config.toml
crop_scale_min = 0.8
num_classes = [4, 12]
depths = [6, 12, 6]
kernel_size = 3
muon_scale = "match_rms_adamw"
orthogonalizer = "polar_express"
adamw_lr_other_params = 0.002
ema_decay = 0.995
warmup_steps = 160
weight_decay = 0.08
Rows from block 5 of a small image classifier, named by matrix and row number. Rows with one number belong to one channel. Each number is 128 + 24 x the weight over its row's rms, rounded and kept within 0 to 255. All counts start at 0. Numbers have three digits each.
After each channel's rows are labels from the 100 images, of 14848, where the channel reaches its highest value: "peak at" is the part of the image that holds the peak. Only what is clearly more common there than usual is listed. The data: numbers of one to four digits printed on busy colour backdrops.
# conv1: bottleneck pointwise conv (model.blocks.5.conv1.weight, 96x184x1x1), inputs 0-183
# conv2: growth 3x3 conv (model.blocks.5.conv2.weight, 24x96x3x3, transposed), outputs 0-23, a 3x3 kernel for each

conv1.14:121115124124096129145113102129138153118121089130147099125080079132108125101131137125116132116147103100108105149132125134126135143106098112136093136126118119167118102121135087103132096130135119147221125152145145130063139181133123128112158164101157136144085091122110099184090127153111099083130122115113117126125169136123106106175130135106093178115159088179131105129127110092133073166142113128113162141133121109126113128143107132136113140116156163083120106110126148111117108129141107112115113145157128092125110139103158122095166117131172154137138109075144
conv2.14:113127124101130124121140132109117137105112130113119110096064081108088113144163177200150085180119086152114076140145132136173162098148145122113109102120116133142131129104097128103103119105136093118105107110105114114121119149175107121169103113141102123119116126134116131141107097164108115131096135110114147137100125130108137134145117116150104144157133152100143152111165178154185162116141172080090137082104098128112138139131142136138150120177148148166125162126139122161145137172129126170116142128134134128141115136127127112100134140107145111107141153098161192124138157138106098124146144159147174179125113118110101089107094099115120161105125149109126153
peak at: centre; middle right

conv1.68:111151129120126104136154125100122142142109130126125132149098108088112140114083105138145146141118117124122117125150128133146094112124105147107125117142181145107128118138147110098109115122124131138102165092152123123106098138128128145098115097133110121119103136117162121128115149079116139126120169124159122095141121151112086105152117170082154109129100123131151127115130128154141110173121134153096106158206143146128140153121129184102166188110165152139121197131119163145129123124077109110106116090083122106120081126184130142067089131127135112101155145182087
conv2.68:153118110147114123119115149167143147153150130157147121131139133138128105119123106152113103167128121156129125132116079107105110130122126113104109099146110113130087090209157126196111143130115116122097150148110135145099182131118146154117141152138086155123090158131094169119139150118133133106127100088137107118146103125124101123125119100109091104128064119143134110137137121156128135114100122127116098120115099138134132142137104138131093117114132100104128098093106097129115105124095140116106099086084136094111117082151142175166164123118143108142126104116114098105106104118123106097144139140132150125222129063177098074138088085146112106125112139133113136
peak at: centre; middle left

conv1.81:085123108124098105128107116106175148097126132101110115135055129144163150108141116117100142146145172077143135097145162114128125098232130146123126133162097124128121137143089073146132101109134112132140126085111116101151157149114132121122129128130155109111145116150119128144116170106112109118138146119111123127082110100149120154131167095151108173115128130127152126159138110133099081133133137110128151121123085104114144140154109134127145170154127156133130142162116141130141117111138082125121150095156139149138085145186182122124127143091169149100104108105150
conv2.81:121112109115138117106112113124125131130123139132124111098085095100116091119124118135145142108114133129105135095117102111154159131146162089098138113165157144147140119137129135118114120086137083111136106122152099149137126099116128113136110121125121118140128157114104168101136136121127115123150123108091076099099082099105092124147093149124117149110101159163150098156077124118079132095157215083131183083109118112135139100140135091139131120161153118111126116128132114129126123119151149110158124130089162148138135151139129146102145142104120080122096107115114146129100141139172227190156171122137142109092105126091114138117134149118097116116090130105082117
peak at: centre

conv1.29:142129145102132097121126138148138129119146092146102129127128134132102105117126118102143141129143141160116126104096117118139166166101127109131097120109140131144137133122136113121141091122127128150055129130129158150098125133109165092132096119147145172108109101126098132174114143154125125136107105149181150093131114104091052113160131128098151138133133126145125075102121124107132108146110129120077127143189112179092147065134129146126145169145171090112133160111155085113140112147172138091090095136117157103140113118095071134169117092111143089128111128117132
conv2.29:127140160120153160117121153143149160133133131142122099116119113118133125112139154110095127100115137100145163157112102102119092079068089085104105130131133167123135131128146121137122125123134114121104120122107136152135156134096167129104175129089107125121134121131136143159121148128117135105125115110152141104154128109134127108112137146137143124137152100184123119126131121147185102161143093160124083187133088153140121157158128174126097105109099108093124106105159134198131095173103089153119149111138144125126070131115156126156130116153151177194136115103134109091114091097115145133173173144175135154128119094115102084134099076098132145125141141131130137
peak at: middle left; centre

conv1.10:167110126100172145107109117147133135131149108137130149183119104124088097120137131128153108121104143106130120131132128087136129112171157127131120143092113127096116099115126114109128115134123111128084135128101131144218124150097144153105112094124100097084123183092158135123128136107107109126116072145145150111123133095124067123179103152105152123114100101161119105110135198156142147121126109111145133128139136112128144111134130103115150141133127137186147211114128157123139139122141137124133131117135175119137091139155098107140085122173168111101128149150142
conv2.10:119094104122107112139110108115105100118116106114111121137142188134146173137133143141130113145126110159112118108121089131134127162149139124125138113104143113114143109129133131139134117109102101104114124129116118116097161107129145124129127112120122147141111165122112145114133117058102093073095097106111079100130096101153110100097116127134119120132143106207152105180124104150109108147115132148127115146112103127125115133138125161145121141160159107121123111103085101150149093149160072151175112112132112126147092100155088110128124129144121143142094098112104119134106118137134126132151145138117125112191136068179130065203118045112125140119136156105124149
peak at: middle left; centre

conv1.30:151140141137098126119132151094128156091101122102117138166144130123107130132123123133181110133110078120115149110133160162121107092091133169118137120079123142139129159147114135122140128122114130148132151105163091112131130103089121131117130123123142117132145127120120095090156104097132120163110176100136176109160188102151173150111117117121146185136091144118124118131147106136117088103102130180140155142085102135156149146128125137143136135198084115129086192157126116172116113154099121108136090131070125129140121134124094092088107131113145157105136109135101
conv2.30:150147125143117119123129150127099100143096087111112093125160193139196175120158147139110162134099138134093116122135135117120119107123110122110102120100100137116108088157155102183153119150118096142118140177143135156098165172133164179129164189155087125144080136138064136134117159154150163133123093131139132124133148130121126122118141111106143088108157089138165101173134097180109135126105103148134102128123099135144137143161125140154118140115099125095102108125113139120181150106144166104107129114121130138134134108118120124124128093116131141144132115118133116113144118113134094116101108123099107105123114091133102078110114084151144103159140103175174115
peak at: middle left; centre

conv1.41:170144120140147122111120113139105113169122098151100108095133105132101130127120157142129144124124155142125099112101139125127123134119127102151133148114142143140138120164147106127148115125121135149132106127140103143118128128133135117139099115147102116159138151109146120122142138108125126093149133113101078157094156171103054132135136114183130116121107141125116113102108222095178127157128112072066072133139091209126121103091110101136132084139092124088126135105160076130136106129134147171162150121117139128115152081131104086135154132144135129116141157122131
conv2.41:103079120119154175118131138126133126114126121101105115117134141109141122144141126059102111117122117100137142167115130139112111134111125116133109131120108103123151108087111098119107108091108084096080091122094099139138120109098139109117171120137153105094135132100165166105126148152180173130144097106133138131115128120123110102130128097124124144148190165174120123153117109165129100131157136125146095100131135126144149099124126081093136139085093158118143163148140149124151133108177091090175112127100108160126124187124151140146122118124138163159108082121072080116117080090117113134128142157129127138082091114118121121127132134173147119176138099132152102
peak at: centre; middle left

conv1.22:137130103129144150142125110135116125123097109126132134083129082138153128091110128118128099110129086141104158101145134125127115141135122119112104133161135122153129141116064136121111127100134126111126116173102133126142160134113144124078165132083106122109117137152137171124109151107124131128123111100135132127119069135138124154137121133159115128141160133184167142088118116154139151083108171133136103118122150098130089136139146071138140195073108113130079122144159124143111130092114107116102126141111141164135137075124100195065123092085102112158134087138089
conv2.22:149111104131117120083108178143149153134135145145140122142138131131114115106107114111105105099113108104127116141143132114088123125098136109104126105146147122185122103094204079114152087101119134152128158169154125142131165164129147144117132149106156098119168135135153140123119113112134128128161154128104093105105113122103110140154111102139123108119095141123143155135159153133142144121098125133134153131133143130167176115162173099148157140127150120116148127140151102078107111090141129094123119125102176172094158166128128176128188192119136097106109133165133140146126130130168139156134094109135099075116148183130143191107116162177131118152142126129136129
peak at: centre; middle left

conv1.46:116116124128135107129097119103119167101118129116140093137172121109129128095097111107137107113139102136104214182113129171095133100113143118117113121125136104144127125104114131085113137142110108114118096146121166132114123130163140124119079071149136141183146108122126099165152184113131133089128166120115083098139138185121119132130095116145134100134106126090154142136126102131082164134142082105149160148123088093114091129127143154137112150109126106144104128139145116147130133123172140150110111090095112121126146123086096134114132174131134125127078112070103
conv2.46:136100096130123108147147125147124092143153091125147095094111102131137147125126151147171150137166149132141122118112168111096160104096140150153137130147120131123119101128159144120149111106129120107070116122113130118120090148135104143124112137127108109157120132195117106204103087120144100131116092107121119126096102125098094110168134125132139135133121142083136164067153171081148147148112106137108090122108084119118135120133097111127108122105101116149113110136101143111152142113150120133131142171139127132152133113153102146143114116122128111132110124131094138148099102137152109125159146137147133140222216161169183134128128115131160128104174109094150136
peak at: middle right; centre

conv1.15:155126133130113179119104130166112127135140129135076090099092155094107092126176111136095089135136144133124160181092119103130159180126130103157150166142092126157145132079096088127158107130156109119123129117086165143107109114113093138140116171096115143118149094134097158084162124124124140115157109121125105119102167143110129134107093145137081124135108132124127107138109154102123145097096126120140178111093162098103126127120200120138130105130133117119093127134122122143118116167112099138088141150138085123125135077124114149092124152119162105153124109131100
conv2.15:140161114161138082170120095137144144129144146108135159147119149142136163121130120101188168112148139119150113104116145123102139136110148135118116109113097105100094185076129178077152148102131127137113147160120151180157099122186128142190144150170117090129139105156146099180114110106131098128113153172096116102097121122111112107120180152116155159135121124106123134100109155117136170122129105123108095089082100119081151141108141155126127122132139101142141097146132112158097122160104101172123105124122094154133123141153104136136104162155146170126141136132136138137144133141142143135118118126112112153133135140130128146140145164125176151116188122145178123
peak at: centre; middle right

conv1.43:126154137130143097123140128139105118140120137101101090082125126145132116110153112129124132137132139122122126157140146113112136143076117105134110132116130120126132126113093110146123139138139137090178133168145164100145131120122133102118183126097104134142133122159080081164089125190122138121173178092119089170143131128123097117108130134088105111115098106085135117085145085099117100127123105144092107107164128113153106159154128111128099147138121130086113096132118090108115114140098105163102104100163108097145115127134096170131125072118093078086086111100171
conv2.43:123130156114139114126163108140130146123140159124146151112121113126116120165152186111119162112124145122148147108107125143118105130132111161142124166104113132121143106138123077107093087093097095114132115103141109101102139135106118139117083117102128118206137099188158084162114096110100102101105134103117129127119118105131126107161167157177143184177141157105120159104138167127180121184134142152124144161149123126104132141104111149099093122140124123106092114083083128153120141141128144161129127129163122101147156117122106097119083102127113134129121109099136128110147097123116094085130149136170173167160159157149134146144126136124098156102104153095109128
peak at: centre; middle right

conv1.57:136119106130116115114124100130163129142146085135121101176100135132150126082088126137091161157110129107123091113106144140143129126109149115111102126137111122122098120149126111125121132134136133151117089119119153093132146140089125113082119139130167128129118139145128127173061137139161114129096149143106139096121124142117096124145144113115144137102140098142128095143157064110131147113133119141112091119158111110133097113099111156126159102100105155093141224133114099143119114103178102101143109161115198103153145134104166157147117112130137074168089172120141
conv2.57:099113120098114115091097104112115116113111100121110092086086101128120137144160171170128093184128081159128083130113097137126115112107129114119121125131136134137120122137139111121147111132140076108117111128102134119098146135140133146169116126154137149140140127141125131139148117127148108131116108112152129110145101096128114103093112107125103105146096095131122116130142126173149084133091100118067089104073084134122143150131127136137116112129149159170148152154130116134142123149124085139108115135141127137122116088105111121131130147131142150140090121111101160135114182173108095123141140148119176182193125064163108061141081059118126145105141145103136140
peak at: centre; middle left

conv1.39:114089146113125149141095129147111115141132133157119105129122117137114092116160102199135113165126108101139159196107100138108166133129133096160114131123099106103141172113144135124155123168138105154118124097107108117097124101097130084176116119089109147070144134148092109120146122119127095107122146146109102155118140112144125157127128156111090099147128129147123136155141108128171116135095098121115158162110156101069101132105176140113154124109137117094104149101126118161117071095112117164139131162135145112134114111100111127074119135135127138190098142106100
conv2.39:144149118167140078167122100145154153134152146124139134126114122119103112124112110098187158108143144126131128126124142146116139143108138105118118106132117125125097166067150198076159168080124126127119151129106156139128117125185113134182136139181134133140132118167134094203149138099143118126117131144124100073114107079102115078122167132110156165132144129077128146084141142120161136114099077109086076115078088112098120134105111146130117119133140103141135106162117104116119104129122090153134130131130129146142132135172120159192104155162148165097141136135136137125132139141128126145144143152159140159130131129135112118131120121111123105104134114119127108
peak at: middle right; centre

conv1.33:102141133121135137126144138131147126131108164111134121110134130159140132121117125103104113113157139144109099102178142121119109103144124114141151093102143108112139117129088130116134116124146121154095161143084105093134097155151114150104099135151124180107096111108117150118158117172096092164151129150149156122163107113112077119120168118098126140104139120130126107131124115096111105188138138133129109133127166107123091123142122125177090123125094119114139146109146174119188202084135113080137129102079174094139122110110177122171084112137111152141152120155081
conv2.33:084125179093132192121144119119117115140117125143113121159134134150117119096101122140095145111113153108118171104132093096128094123152114129139130134085107078083111142147128129122111105096117131151109160145118119125127140072097152102104146111116117115129114119115139099100188153129134104133110101143127114134152130131167159137146116145161113157163097139132124115109152135126142123151121123157138136145128142178158126200129121193099131108111118118105091107063098093171063088158094098173140138116142128105102113094106111099113091102117106107118113104091104100117106115133122120130108124119114120128099093098111101101145111121106096144127081131141097129
peak at: middle left; centre